A small contrastive audio-text model, trained from scratch.
Training: muon at rate 0.0025, 12600 steps, batches of 256.
Data: trained on synthetic speech, music and everyday sounds put through simulated rooms and audio effects, 39062 training examples.
Rows from block 13 of the audio encoder of a small contrastive audio-text model, named by matrix and row number. Rows with one number within an expert belong to one neuron, the router's apart. Each number is 128 + 32 x the weight over its row's rms, rounded and kept within 0 to 255. All counts start at 0. Numbers have three digits each.
After each expert's rows are labels from the 100 clips, of 14848, where the router gives the expert most weight on average: "responds to" is what is common among them; "peak in band" is the frequency band that holds the peak. Only what is clearly more common there than usual is listed. The data: synthetic speech, music and everyday sounds put through simulated rooms and audio effects. In brackets: how many of the 100, against the usual share in percent.
# router: router (encoder.blocks.13.mlp.router.weight, 32x192, trained with AdamW), inputs 128-191
# up: expert up (encoder.blocks.13.mlp.up, 32x192x192), inputs 128-191
# down: expert down (encoder.blocks.13.mlp.down, 32x192x192, transposed), outputs 128-191

# expert 6
router.6:123085073116143117088078182094070141049136126067122106072147125121129074129076108124098119116116071076135167129076162089127107156146166126163127144112166138088092105147159134147146063193132145
up.0:152126120063141178131163115150110117108111124155081082203155146113165084063168134124142077141107106132117127143150077152140132124160105139110188104119146088137200100088201135101147100108126092
down.0:164138092157109135153135153115130112127097060094169112128123137146140123122179130135100165190143139094156116137107099124098146165185144108114141227138080119183099114143138113173080084106100172
up.1:190092162130132108139165112119135158140137169159181113060170185110120108098163183110137194069077103135089073123194130115152145099166131177105099113123122128123101113103136085132095141140134158
down.1:157110135188156158139130160114116099161116128198143143109115126059162174112110110120091158147125150136075102130092069065133173131107123139130086101151096145189152147132107138109128114114146078
up.2:101179141130124127122162126112145129108099172136077110123114133179136123119117114194088109112122152087151112108085133106166112122154160132106051144136091167088110121196139113089141099107055094
down.2:143113048160139053169141164138144071156168129123093102199089127111057091098137115128082106129104108118080120143139114169131174134113063139163101124140117166151109127103169084132140158171162195
up.3:155138172163113110149087164121098094125140108176165138168081127102091167126110111133125146148132106111145138097150140114144129127142123146106136175128126161110157185103092143066105107191165141
down.3:115148126124145115116111080075192075187158167145125118139108116150063111100078163102121161129159185096098189142109087106139119107111163115094179146101132104128111137144103128150114145083114070
up.4:112165083145201073115184117100131180143137140088106143212146108087152143179158100113140171152154106173108111130211126197156103108152128196110148084191140123133164087175180131123106126125124163
down.4:120160143080100114147100091129112076156106092111117179144121139134136090162191087125160148099117168128119108140119143117087147062165092113185098122169165134089100095062133179118121129112150124
up.5:128147143124114152142111138114108178112120073159115158137170093128149114149123130098144152120069118140175101056111245130132193104134093148099039106096107137139097084131114074113116189106062130
down.5:080103147141088112132117119109187063157154149121138117171115187105173132138150130136132123178157143173130095136081152166139159167094135115108124088120153114136099130098109131080079088153118180
up.6:170129059178111135156144141109128121194167109151136147122113198137169132133135109135146155168156123106146160145091129104144085122132128126093178191065121139144146143155144135077156090159140154
down.6:086127124121090123162083091110117173158098124114099133088102143100163130116164153135138122141068125110133123140131096094112089139141083207118174119140129100123214067108177166085133138048140118
up.7:118086141146117124087104143102095125082128113171158115144123129157155078144140090081144131119183206132158099162170134107158117089122179136120180159154122147113168051130145157149147141114180071
down.7:213186089130127134115131114127123157111148122131101124075076179148070142115104107077145114155088089112114129115158157126174117106116078096182100089109106159103126142106116141105193112064094190
up.8:115099101141117118069093151108095167111143167093096154077191097075131112095143153135117117189099110103125156127115128171115126119119105179206085112107164183094092141102149139101126111150165116
down.8:077097167120111149189145082105159089113109121117080138122199151149174105148130142170119117119097179148162049161136110100181114154129148042107155166080119133097095095187142103105171143119091144
up.9:112088087105162114094136086201124206158148111114148115158084107137114056150111108095106150129181145112169065151145068076138107166165089144137095099178127113135122139081116132096104101150133115
down.9:154113138096169130150079123073128118121141140158194090156087136189147106151104236108186110142149083148128182094116178120100160117123156113134152109147127122086085107184109135136113168158088128
up.10:121152158128137149187141115100206190102111140113127118130149179102151126111127161119101168161117109069122116151179126098122164109087098186102153129114151180137150133086102116161123115144144138
down.10:136039161138123149151062105118105039161146136169128085141114130125103115041137141127120138094188180150160088129116098179140084137074131159129139154107150131117125149106088112145058110128117097
responds to: reversed (91 vs 13.1); drums (72 vs 25.2); dry (41 vs 20.4)
peak in band: 2000 to 4000 Hz (50 vs 25)

# expert 12
router.12:108115086110150104112088159150140091071106119134149119094161111155089120128082117116114151151152079100167144150100107162139096150149124084161153155155118155054163118146125102149120140141126108
up.0:061150114103113131109170126087163127132110155143103139078051135185106137080098126090168127218119159158100115140150138070090124138121152138191141072099128077115093103145130080144143107130130130
down.0:145096077131177095101108172125121135144099100164143117118092130139100077118086128143192106100095106171111106207160170157102123126094130149136092104117113144140171162142147108097133143110117130
up.1:182144157136172103188170052106126143091125120126160166134118160103145130171080102091047168169096088117049141063140166119093109133101143167154105095164115096117127162115100118116167106132127135
down.1:139108101146081192192203255138167126178134124160093086111136114165183111136072060154168139153137129142094101105047073125156170118135098153100123084155121059075117119136114090086135106120116110
up.2:094118051139152077107153167124158151104120172132144171103108085161092145141177141164120178120113110142115163130202113096167142157093118142156059114117145138130141142136152110158099104160102130
down.2:151131132133077175114073095102140097123176089073175097113125125168149163179147088131178133142105118129121108088146135129175160118082121113062110175124161171102096123087131111147189112141124090
up.3:122110144087194155116094104105102166172098115160085104094090119075145099091084141162135124136146125089108134142124133117181044132150155156169113157131115097105118138192116097146117156093081139
down.3:191168158118100128190095146110102117093138164099124112119119135152133149143165076110115178091069041089177136109135126170158146093147086192146144125173167145165121173088090113144102147113128120
up.4:119126099116130169150090159109113173138150140112104078149136106037082158142098117102141129104172123110152133105079087113130134084182104149113063152130118154087176156120108126131150153153099089
down.4:080161135103159124184137153114042148127158138098115150136137182102157114160132103134117142113188083136159108081140096093125093178110101154156146106093110213174064131124134148173144111149135082
up.5:090118074098176069096176168196148143126135115132128146117130092070150116157088109058164080220119132171165148101134119133116131168132090094164207197161145137093144163067118113155116109068129122
down.5:093133177162119078156124126123083070123177095138125145147094137125126108163132175071136080117130168116132169080105211110086178154163152159131164187067132140177120099091129134139079116215132136
up.6:116096205097134091143149156131082080132133112117157180099202106145154125117041165092092129117059101169141106128158094163103102127144151092144031120139138104116109123148040177129139157148091128
down.6:123125135106144096100103125190096083130117141103121178086136070112138169114138083166146132067122142119075101205161078136107079112106144128111097164097118105151087097181152179168120088154112166
up.7:121141154126134118182085120086068106136146106163160107122130121184115144128207132099103131121154156136182074132104051128117132115099120137082135114121142121140157117114180103088111164133104147
down.7:151132165139116150101134099094133143118134158094167152127154114103132171178112072199138090134113202139108109126125096128152099120162093129143115135082148114103141149171134123186097089116145175
up.8:117149168092074136098110096172117137063096128035126133144165170168145166089144121079143103120138082144134168124156108131104158153156106102117124179122094178106228142107104136136131134103136123
down.8:121162078121153062183135067099145111134108153163184156176136036119110114157124122120104120164165211093162118120154106101127159131158081135186141156147109140128138112167126179118081114159180150
up.9:109129135113140133083152079133119099174121151148186090150123133174148186171144142136173150188163147133132092172127129068100135111123112147197151153147107127177123116166139065154110083171114158
down.9:095098140077125121116171145127104157169097119109115068118097154151113107157122111125135137158123104154121091145087073048144148101115093141108078153096102086149160168197131122175122132184123177
up.10:108104102177061073143146144083096128102124122072175086091064114118155101148100135071176066109088120134148161149161111133134144099084111190146084140135175078097119169085102096118068164205151139
down.10:104154148106151159166137094128101104105137088097161164104139070128109085092174100120161102110113125146141126123102126124090133052083145113143169128158102180167101093103128099155143124049118216
responds to: distance: near (71 vs 40.5); everyday sound (54 vs 24.9)
peak in band: 250 to 500 Hz (100 vs 25)

# expert 25
router.25:118136150086144092119148107154098129135114206155140064099093133148104138128144124076071112126110146151076148146064140104127149146082154170166176157140125123164106166120164140160163083198163148
up.0:129106104133128123149074175115076102085121162159152199148120156187080139119090185120160117120136089098132085095099109146130064148094135151181203133080163170049162137136142157120154160153176126
down.0:177136181129068130113195154130117074154164142123101174151135108096158110148088127138147116179114112192098131137143117131152118137097104105105130079057091095189116103112104104166077169088124109
up.1:132146102150124154156143156102166061173128168093166122150190111098120159124161117166176162158129090142172137079180091104112190116155103147082158093132209066127101130139090176131172093127125118
down.1:133150118216131148096159169135106139092122115197124150172057135159168089105084122096151154105137127098137136146194158147124174136133142127160159083059122148078127179061091152180122154091182138
up.2:123140130132118131146126146106068136075133123144173111089138169174161148081146180124146129133080146109126131129159100164143117191141052164106115067118091191163144087183147149117149106123172096
down.2:140159111102145116077136090102147103133125115112127114104082132142127121136099122064137099123121130091131200173124177087155141112107132092160096150141091110080149125126104163144094087140155165
up.3:152114089146160110130144135133135115121138123083125118136117105156123086103132160117133146178094101135069144036093107172094108139126198047114106056094124150127152143167115073097172090182095108
down.3:081090176134124177163169170104152177064173125083124173125139135129082133131119012107140158100063082148183132121113176144133168077135110183167130147133152164120103110090130131153104110121109119
up.4:155151135062155086152076088114157159177088119075163153156138095118119157122137128155130094156116131124075129068163122141123140184175071122113073158126152139180162164152094176114088125168125104
down.4:159110114139145155166167112140136215111131141171109095051102177122083123151165144088225092108235118098105164080134130166168148138133193126148131169150158099151184117126102117144165182085164093
up.5:109150173144145151060175118111127145145146129119129156085135141146136113128153078133197139148121123126192145145091133099119159121119158131106141161143085149094063212122135108185097109114167101
down.5:163103069097122208160094134157103137093156124127144133068182157124169107089074182121088132100158131115119166135132157225160067117122105125127101102174128155111167161131099132113110160130160136
up.6:085089086122119117081095168163075107089190151143095130167114120164131113118076141104188124075151175120110162119177103142230100108055085129091064120115109119161142159117164116070111139134109128
down.6:125165125140136117142159144070137083114138088153127172160137180114150080120201104165123137169114126057148151166140126103132141083143162109158145106187114140097059139119129129151150101097138145
up.7:159151120117165125151160102139101124117115145150173128069171141131175130115168126139159154142123164116100072084107118129187101187091087127129145063141114122195128179097145112150158097110170071
down.7:111112149071195197109112117094167145121148122177116129079118184125119125162145131108071146145116127163157188145128154110122113151145182100136106176090133160113144133127159168127106077126104145
up.8:142114164124109156123140132155170116169107121113139170109138101136150121110091129112171095153216084155143076135151154163117080119186107124199104140092135112100130144137170159128147136134186131
down.8:153101175188181124128147167152178176141076153108101138115146078157105159171092153136069088134131105138112067131171165109113081125183082090144074155070141148145182111107071127144167062145133122
up.9:132119141084126114113194055132096181103138124079186107159113126107065075127107117105157112106107154132167141168120167125125108122110148136172138114068161086103102193120099161101026194111124142
down.9:121103157091125174152150157164091120088154185156087081127168149124163138062118077133148166153112141094146127166195107105159125160159116164100117103150170061093120117186124087176110189212139181
up.10:124142170108121120164136154094114105103111132123091123161111169140145174110099146155164085068117114132124144112200104094141110187115081127144077145123127103198192149106097137164152146073164153
down.10:194109118122097081114150151189134127142131087110203156105136193182078094116146131124119151153116110063141108138151093142065128126126093086124089115194132050148151139168105163127154097124116150
responds to: everyday sound (100 vs 24.9); number of effects: 0 (49 vs 24.3)
peak in band: 1000 to 2000 Hz (55 vs 25)

# expert 20
router.20:147149099145123141174063050159151155163072152139182187105158139098080128068136190127147152102165119109117128104079176167117133093164086138060159124077162148124100151093068146169122156083119162
up.0:162154172117101124128145079154173076149122078035123114135090137135118070119140128094124134159121090121161109091117095094081118128153146138139092142098138123137154129121135142173081141135180151
down.0:159098085138144137089091121198161127092102149134146160151068161113157117110103174107161130109095142125092112089065135113085131138148105163106204125094136153068111210155084082101139081093102105
up.1:142135142145128092164120130137090125162150181156145188125168119151107056150127109160090148095148101144155118136100109097171108141140090109131154105094104128066130144162125105109065079170182080
down.1:102076182107110090130138125155112179074166091136125118117091152099113189118143151171125177171139139153130172141107167179148149120103146152097164150115086106122112155106109120146142088164114157
up.2:121138075116149144134108119104105137172073085108198137103162112142078108153143128167157104161105121128085129072104101134080057088159111159171095140204152134154113111116142148135148090154149130
down.2:095141154196149131138113100122101109077144142150116159097149100146176125130183182117106168194137173130136087148207092103109114104138099130132163144128141104117164130135120145126145085219141082
up.3:165128075152055098108114164124099128129118112092112082220164129132097142115139128124134136133115127218200092068191117109112098184141150124126143104087174106119132018132135071132125131176147129
down.3:160065124106142098139110120158146102053142117156082148132168128176097179189145155124156118128134087107077141116118136078151119146103212140109084101178192089125107145133072115103127130181177094
up.4:131182180140168138098154129125158133101141131119157072092209176085109098200192144054189194152120224152147086164077116139179123123166108113127160136189141110143151119123112098152121122151151127
down.4:154157077116199135161126135110118121129137149078160182118192105087103113120145144068073169071132127133153124160114119109124138120081143138112092129084118128115125079146177110101131132056121116
up.5:162145086118144144088088074143129056145101075143165140066117127119113105114090106098123159160123137156205140154184062111149122097075113136114157098194126170137132155186088171139116136065136128
down.5:154128102163147099115092133150085114150129156170144104104213122123170133154152061150148102134187134149100118161119094126159144096152100059095104097164137098077136102138116142152173134113179123
up.6:128161095107147123127083139070117121145184142190092080095176109151124165119134164144097139181158100173155153124103131144243117123086150139123124135121057223075133123122150165091102089173202102
down.6:099084131158161136118175126170066106110100089156151161217095134095131174128092098203183080187137194144125126172140116105122163167161158110066118154160118141126090129111131129108144137092112129
up.7:116093122080143110125144120118130095180173073127139069178084154144072085132123136187128071157127107123116170098100120119102141121100119155124138131117113056146132138102132139119190159168133113
down.7:186117145072154155129068138057126138169090120146076147093119173134182168142125090155118128087095170158158133109152147137145119138070109153137156137127177123088210100133119098160081105153176167
up.8:150113132173093151156118166100101133128136172125147144126139098130117122180130195077149087130157095119091118097150119132111155132132139112116092193106167177101116145162111146103140115123114157
down.8:146201157121154117111088089132105145121084048124122139101163138117139135114190076169114099117186123161138091153155132141145104119105152152189087120110092128153161138122074117118151126160076144
up.9:157172131097167119149169138160144149161168089111141049130112177144158102176118138128134166103115153118107105111124139123135152141071118163114124156107143111116081114124095154067057139134134123
down.9:151112138158163176125100142105058128182109142083154101117155128167067051083113104148133156124186172148122127126081087128171154139178066132138119147139114153148142165103082102122157102106139180
up.10:131135112117108136170177067127147153116046096139099113126093040134132071066089129093136193083101135096143117110131122148130130086107195129077181132157161126154124122170156147125132113113157141
down.10:116124183091097086149085097174130114072127114111113152181123134116133164141108127135170074148137142181091122065126097120088107092100107113131138126118139140120122145151202144133143098086101172
responds to: long reverberation (75 vs 40.2); band (70 vs 24.8); echo (68 vs 13.2); reverberation time: 1.2 to 2.4 s (46 vs 19.8)
peak in band: 250 to 500 Hz (55 vs 25)

# expert 16
router.16:134153149119097166097167167121174053190118094167119128160119102085165078213178158169117113179208109127093145106129101068133124128192064109174180115141200082165093114102151153184084130096117141
up.0:154150151163093157196118120067093087103134177088069143104101103138122045149112131156125114102107105116084175135113137105156157146123110085144095151119067105195107103085137093172130189092138124
down.0:134189132143172060117099131067074111168135115070108125140138149101149191111135088123142120139100111121131106151121163136121115147143125116097143099144143127114067097114144136161180169121105130
up.1:131113188180111137157088159158183131068147112113150106163112141062161148151175062117092115110100147089146123043101162105207127146140149138085096061095107110120105116116118170119140087128126129
down.1:156119134079140147169139116157164040128088109090130090065127144151100144096124120077141119106169148154194096139144104136097143145084082134133103153164166130123155119156105118155129112126080106
up.2:142106108111112164146121074116145195104152153176070099070124146084163148097128107124102116157126149084171178103158113130101119135154144092122184110128180137163151088120118097126117141174122141
down.2:066135131204153143124158144093136128130094125103086143109118125130094119148169089119152183133170134097087092112118114191169153116113138101157109169165131105145092089063117210110130141095174042
up.3:141110033138105112153148142109108123155091147141092091137155110136134166180120140122125126131057186070157105120162108081146106145156129151143079149159124117127136163180175116082079102155181160
down.3:116146143176123111145180087146139212126161118158087129165149150095103161099092123091118136120125129153102114094149114098130075143096133066201157145131140153112167118140135070161157172083081134
up.4:135146149133126139135163159141153067163173125152125205107111195135157131117131209125111106103136109122116125147144090145141126117139117091173154123103110164138114149153118151103169153113186100
down.4:139085147108110104152143104189176146169084159142131089131146172100112112127084157101118148078151148160114152138095152136117126175134187174164075149116159129163156082131156120102141169129085106
up.5:139084167159107153125118139130134133107120115154150099093173138125165131119157108084116109110135120133166146149106064105122202148144143186114139147137167139105126115076164163129145126166120105
down.5:120160049116056104061071085091112112120153045138150149084084140092103149104111146121152122106127149142059144089148135196109130125106097118109090064120072144111108162117057096092116110100133135
up.6:158075154137104141134066117180139104127183123161112201187088136179158126077080127107071137080028130157157090124160122101090176098175136156087053130179169182145092136138085110093170195120129141
down.6:122107113152099106088135164099138128094162166079144136124105165133189111125087134155104176040149115149111134090166122127157114060119197128064142119121099148108101178185161172112136151121166177
up.7:067106108150135064158121072163120089133061133161090099097098147083151072094159144095100175086114145134111123105089205023113219134112100172124127142174126167120100137065164127129101089160116058
down.7:091045140166159098168151142146082089148163118111138161116137106121134156117133081101124166144191108115095129091107079182152110087072143104109144111138085106163112135133130130150098129133131146
up.8:121185194122137115132104143151107061149179153206116113175154149117101166177071136098094092097128104156136102149168078102103129177151182117095141133132158104128122120202112115074163063094128111
down.8:104119123015123172088110134129063131199134186101062164143147089065140129170148151136139118099132134092102141131116154141134113122147140126126165078083089098135129081123079224078126121138158147
up.9:106130094106164106106128139152145166138144104144130115110132175124149087111100142121199104088087126140184125128118146081145119048121097136164082123129109099144149156114126102059067083195141104
down.9:131139163163178110110214154144097163096168166154112141115118162138119125120166099146135136168125120125102147117138135131140142120052177165140134095073117121129099155113130132152126135111120146
up.10:165102077102114117133126160126114129139138102139122148143077088180136129144197109161114158118156152107086124141166181147189125134129145159123099109114079114145103124133116078104149154090157141
down.10:171108115143103147163114115141088081122123107150118139140054131085120113206146141070127127081145181117097157090136106143113132089165092093166130134157139142148162073146180164098087115158078121
responds to: drums (94 vs 25.2); telephone band (59 vs 13.6); wah (47 vs 13.1)
peak in band: 1000 to 2000 Hz (80 vs 25)

# expert 31
router.31:165163164106118108144190153107168127127131056100102104069192136145127145084125078178085075151156100081170144160089146106170081123143143152179148121088129099135133119161100132183090091105133083
up.0:149165131118150084118116088095088078092156084152103125116173187103119139126120177113120141137133126127172089124087118124084134124171136131111093115119118131169093095126148177109084144132121076
down.0:119193115170068082136144130106101118121100133107091176140087132065111128106095138108158104123111125112086136087082138136140046161085128106131103098086107137105088132161129141052101212174042144
up.1:108129147155147135147132139148122168116108128146124146154200115113068109167138142127168111138150105167134077090139175153181151173158097106168100078089140108103099162156150072154137186086140096
down.1:124180143180119143072111112132116149154116165147140137100027141179068189133132139091115144130133081109153059088135141138097064088095170135133142106178149068154145133134134178154130101120091143
up.2:181101195126112184158078085117120137114156108074122107189126125126075107114115107163112110161135157162112106154160116094111162124150176127091138137156141085176126085107039115135055122191081140
down.2:155087142132109144153109175092142182113123159141117182126092134155154170127069062119121169159089190093104171123108116147099179138096106134170159106105077157132137135119170166119124132121118152
up.3:174118084138135067146091135205138182099151089153099108136189124172093141130091185122107099136165140098124126090119143083110133143090148105148137167151158141151117129152123126091082136108168142
down.3:155140121142126117189161172136181100152120138116104133175108141109116146177106102149102097178114137146128118176111118160154146204127119034118158142136132118177122079135127195142153101103164122
up.4:168027108171080154115099095128118163068182156138085117128147102137106124137117136136082146199166187115147108182152038141103193111119107107119154149171184155100138189147127154116186133096120123
down.4:172152154105031051153126138120134107117159085101140143145170142166080106147096122173106181149136107163124164162134171084060128160067116129111125050094112157073094068106160137173144140121093125
up.5:086145149132094144121151118156140068131114181114165090123181141123118132099108120112098202146150068104099071083147132088086104176155123145144103133136148194138124157109108145129085175123165140
down.5:120130106151123116149182105153129096140131084124127098144111111167164100168120101111181116110093082142109099167126131118139166092153181128085159101168124125127128019151139181122070146174116161
up.6:144121103067148078106169165133168175128097125138134148064125105058140116093103135127170121128109124129062102086137114132118145108111118166136137137155172180144114108144122116165151157167137120
down.6:138180126124146071140111113127109108149156181106175155082116107137099073117124196088083148167108128109162084087131139101103155133100119136156187036155179102184120141105102120156140135119103141
up.7:113131125050108145137071097167203159136113096067152160121146093065091133103107127123158181138134161159121111149131140175140117196097123122107108121145193117144092112092177151157137106091126115
down.7:161142097069208107092149110092051099125154127197178167163118146095101081124073144110127161140093098162143140108091137094129031144142130106135154123068133116130075105156145076185102127124155134
up.8:142108111108068115136106147112167122093137102055147124141156130139118107104127135151119176133125099126131132079132210150068167125120168147133098064111104102141099112135149151148123105113150161
down.8:107099160123095144090133128090148092118113151136106107119147090156135165116185134108182123127133102131111143167147151141162119145082180171134166144059178150106148159179142145115125164126106131
up.9:135121045127117137129129153125112107154084113085104192124100115128131149154186142156137134138098111188122091045060131129101048136108076093159128135122113177147145221132160175185149156118096120
down.9:136155104109120157143118160134122113099120101105084128151147117164133162127091157151175137145111072126145115140159124200116113071143139157185137154209044123155130127103116093145163141131165156
up.10:142115122087101156110114118152139127210114097220100165113107100133144058132176158132090103146161124138138146075117167145111117141103101134106091190132163139165136174099168155101134145144108110
down.10:148124110126154166150131157131158045120132152102132187114178175148135130120173126177155088143116099129144128157139141108127146181100113110135230094107110185113176126154149118184133088118122155
responds to: speech (96 vs 25.2)
peak in band: 250 to 500 Hz (100 vs 25)

# expert 9
router.9:127145139130107137156158074113200128150112143110162119140140110116144153157162143141135093106099125168107132177085062068120155082161138127085169128102125139113121112065150105122107130107073126
up.0:114086168140187107151171062112162101140147143099156135063180086122078070124149080150143072119185116123152074167106142122123105144090140147117130116076147112104098149139155150119104101110159134
down.0:157169162112092149089108169143114123123103200147109096096104093125102132106114118101163123127097136131099135122095166124109133108150138151126125111127122073134187126116086152129181118108117092
up.1:104114167093166100118134136128092150129126169129124116113169114131168119135078114131138129091116097166161123105141104144144086173142135133147114117122153143158180064168126043163143115095134115
down.1:208093165154161129134105142151101107140143151124189119181099137127091165133202094141170140161154064132108158108189085140114160118126107150096131124172122141182146162137170112166146123194110191
up.2:192165123110139153171118095136175116042159145069127128163133119173134141168069164120110142128104044154168152133126132171100083094136199122141123094107109120161199141137073130099137141167104087
down.2:117131181144173113163143091093120136129173099165098128123100098152068132090117125152141112131099052120171176149136152136064139101085173141135140148170117153113114111205136157165135092117144129
up.3:128119150117095133155158135121112132066141156133135153104093108167082066110139119180107128127127116083134097148114112216169176167098177077110162147057131132161167132088143115150182137131089139
down.3:085074097143135110195143121113112172104109147124148097127117136160088149173122171163120136129080117143140188118129194088126160146139161180091072143151064156069094106120140121127109128088147141
up.4:104130131152119173144152138180168111126170089137105116090146174175128096137192093100181150115196117098121132115080130116111126144119161134100137059192074163126126097104078150090115120118174109
down.4:089203120170109128133130155142156141156158187149163191170074089156113181180096142173099125145140127139136069133161159141091164115116173159115130115135058062207094119074147103073109130141104119
up.5:101148170082164106157145129117120150061155130147142135159154129136174154089143083103188128136155123122075111157098085181125086102141102147096089206076171082150091140156087172161142125167127151
down.5:068165111088155124133100139138105092145118115147122200075109071069137103195120134097130189139118130072110139123054116158111168090176091094158101124191147136133138137138128147118120149164143146
up.6:109105117116111100143087138129147122137211127099081160128112112120105141111134114109107143146130102102135169134119120197186201146182093144147164146116123095148184200092132168084153074145167111
down.6:152052191166176128097076116093157100138138162103192121133161111189127104141115126185099163147182150139174127100160107145154077145138183148168134115173153180136107080133072062088103133157127086
up.7:140155108121126121101123129077161100090127133130133169115114163196122122064106155206141127073100077029167121128052122132154157107166076143102165197146136116070129125132114170096159115120193091
down.7:113034198102154172140121149120080126177110146082091106116170111148157131199144150188083154142109132135111171146157160152092110101152146093095150126124109191156162138119137088136104168137129174
up.8:137165140123137119141119145146135096142155141129186106115103136195183121114144134115140137190132173110141134184127158128130138134138098100162151141184133143138215147126096065135079076138056140
down.8:160137115166101152113157119117116130094155137152129077084156107114122207161100137195190155165170178172139087097119056086162094080133110099084083078142122114140121158146092128163194156152142188
up.9:164133144156077115109142145145177139117106146176071126109147142070153131139150131138116121110108153109083134151115121067135116207055148170168112120174110093096114144132104118135111156135092211
down.9:123144122139102094065158110102100089115155073116153131115136133085105128090028140122124127215177100113123095071083127172128091113114101145143125141126167088081081102128117153131077118149062199
up.10:092154160115105155121054163121111124155095106132168112164151137137131115154150152126160121074147143149138138094148087105163114102111142147139153104163109096140133095109228101064153094093073104
down.10:125112123117092121116154118196147134161158176127092186135132111122183143136163089158162079140133164151133165126118113132123100146191116133168100122116126176168139144155125103110096103120140072
responds to: drums (77 vs 25.2); number of effects: 0 (64 vs 24.3); reverberation time: 0.15 to 0.3 s (44 vs 19.5); dry (42 vs 20.4)
peak in band: 4000 to 8000 Hz (100 vs 25)

# expert 14
router.14:093127110142178124115100084072187152071169143117107142081148113089086119091135145180124120157153156122154118131174121107150189088137151148169115072145097145135100160109174102127099185137140129
up.0:086125106092158145103208109102112206147127247121097159119136101160091160081130079094135160120136121154189115104139144138148080121045142116127120185132152110162087123155154096202079130101103099
down.0:142167085123178088218108113162162138089200112111124148116129212148107071146143170134129129161134114094112120110104166077166118131183106120127152117155092135079130133091108172124113153120115135
up.1:154172110109127142139139083116137124104166140134083156095137138131173084106072130101068083143163178079109142105163128125089146145145108189124114090134112121069135025123074152120087127116154118
down.1:138083134124147125128090116104112134059106143174164130126158117158143118161153151161092165152098101138133155151083096127152141138077124152131094124059093148161155145106181110121140124121159190
up.2:145139143117137132144090074107127145196082157143144162093157139133172162079164126160172143132144082173099085169121094115120106149164166095119118144122104147159107087130125142151157183113084152
down.2:133093140182079129150181054106101082102121109114180131089114112122080105154178143084100077122127154110154081155135141160051140118104159097137152154101110104105093140176056112120128135139129097
up.3:114142105175063129101115071147180171146164119108070075112199170092127134060114177110141129065174097133106149094155132119107203117136163072139122188149120114148081148139107105140158127145130115
down.3:059118098097121144118179066158132126105129147157151080155101097213105049173174092112157145116196142093141142109165134106104136124182152143146135128110155122151138082129080201095085148132124114
up.4:119115107091137037126121060128075093163143126114154124154091098105121078146118060115104079073152107140119089156147115181152108193157127055092110111126133174138124150150052146142156107082119130
down.4:156129078116179215157160180133149109082173147163106102081118150199136000106095096144078200119127154107138145144067118129140120111097057138146093107143141119084148075197111074115150138118125147
up.5:168117133129148153144174154091109083064091113115120074129137122060166169155237087155122147147113121126113088114130099134151120144106113103118176158160179140132159125233132113117101090103123102
down.5:114101122085166088137075113112097142126077151120147153134176119142219182163091095113130156149147114122147130119130147097159158182133130163132042110217106134125143156055094158095134137139093111
up.6:057070159166103134115102101185099096136140123099103167127131095099069105142094108107170116094104148093124156182116098140153109164156122148113144131120088130152164136164171121102104136129142089
down.6:139148131101161135142117117145087159115115082147144135117089148137104151116137105136103151143120123101119133123133063186128116113134115139086155177150126132129132125124117128123156178117156118
up.7:150103209112116114106102043167155079117139167171117121163056146156157138141127114085106115101100095100085083162135126110109158151135132112161116084166119093169116177131116118108185114097166126
down.7:107113128112137097120159175115185094143104140102113185138222109148149115094106160109086139156123094107114107099111075141102078159112093077166090131109137138097126138143175111071085130119161144
up.8:145165164201101110146038140089113112131137137141091134229142094138191132206133144100118064102148128113108118164092104115059123122144134148116105158155144099153107143147186136153104147100202114
down.8:089107200162096165108130126110125097056076088122087153167119128136154137138154189206173124138093176113138143146190130194144122204150183121130116170150133100082112116152095118124126100138139080
up.9:113089144100163157107125101163023154105103085085116075099092126144186144120105151145154148119126133098118173104073148096164114149133161125156109125105085186035079163091117143050081079172110116
down.9:157110113138142141125065127143102124143114096172141141131109154114189141154165117169079092100117148138126160121132131157128067142169101113095142136089151148135154135140136083127072115125120149
up.10:130127133117118100097106134113166118138105102126130142135154149163121187129120125144139110114170100148162127105119123178080090126104144100128133187176152195085141115179132161113180095118172142
down.10:191141051077152109146138051100120110140165128095174163152128169075116036177155125162167190136119092150155141108136070146138166080171145158157133132171091129130165134111149083121134083118105139
responds to: bit reduction (78 vs 12.9); band (50 vs 24.8); number of effects: 3 or more (37 vs 13.4)
peak in band: 4000 to 8000 Hz (81 vs 25)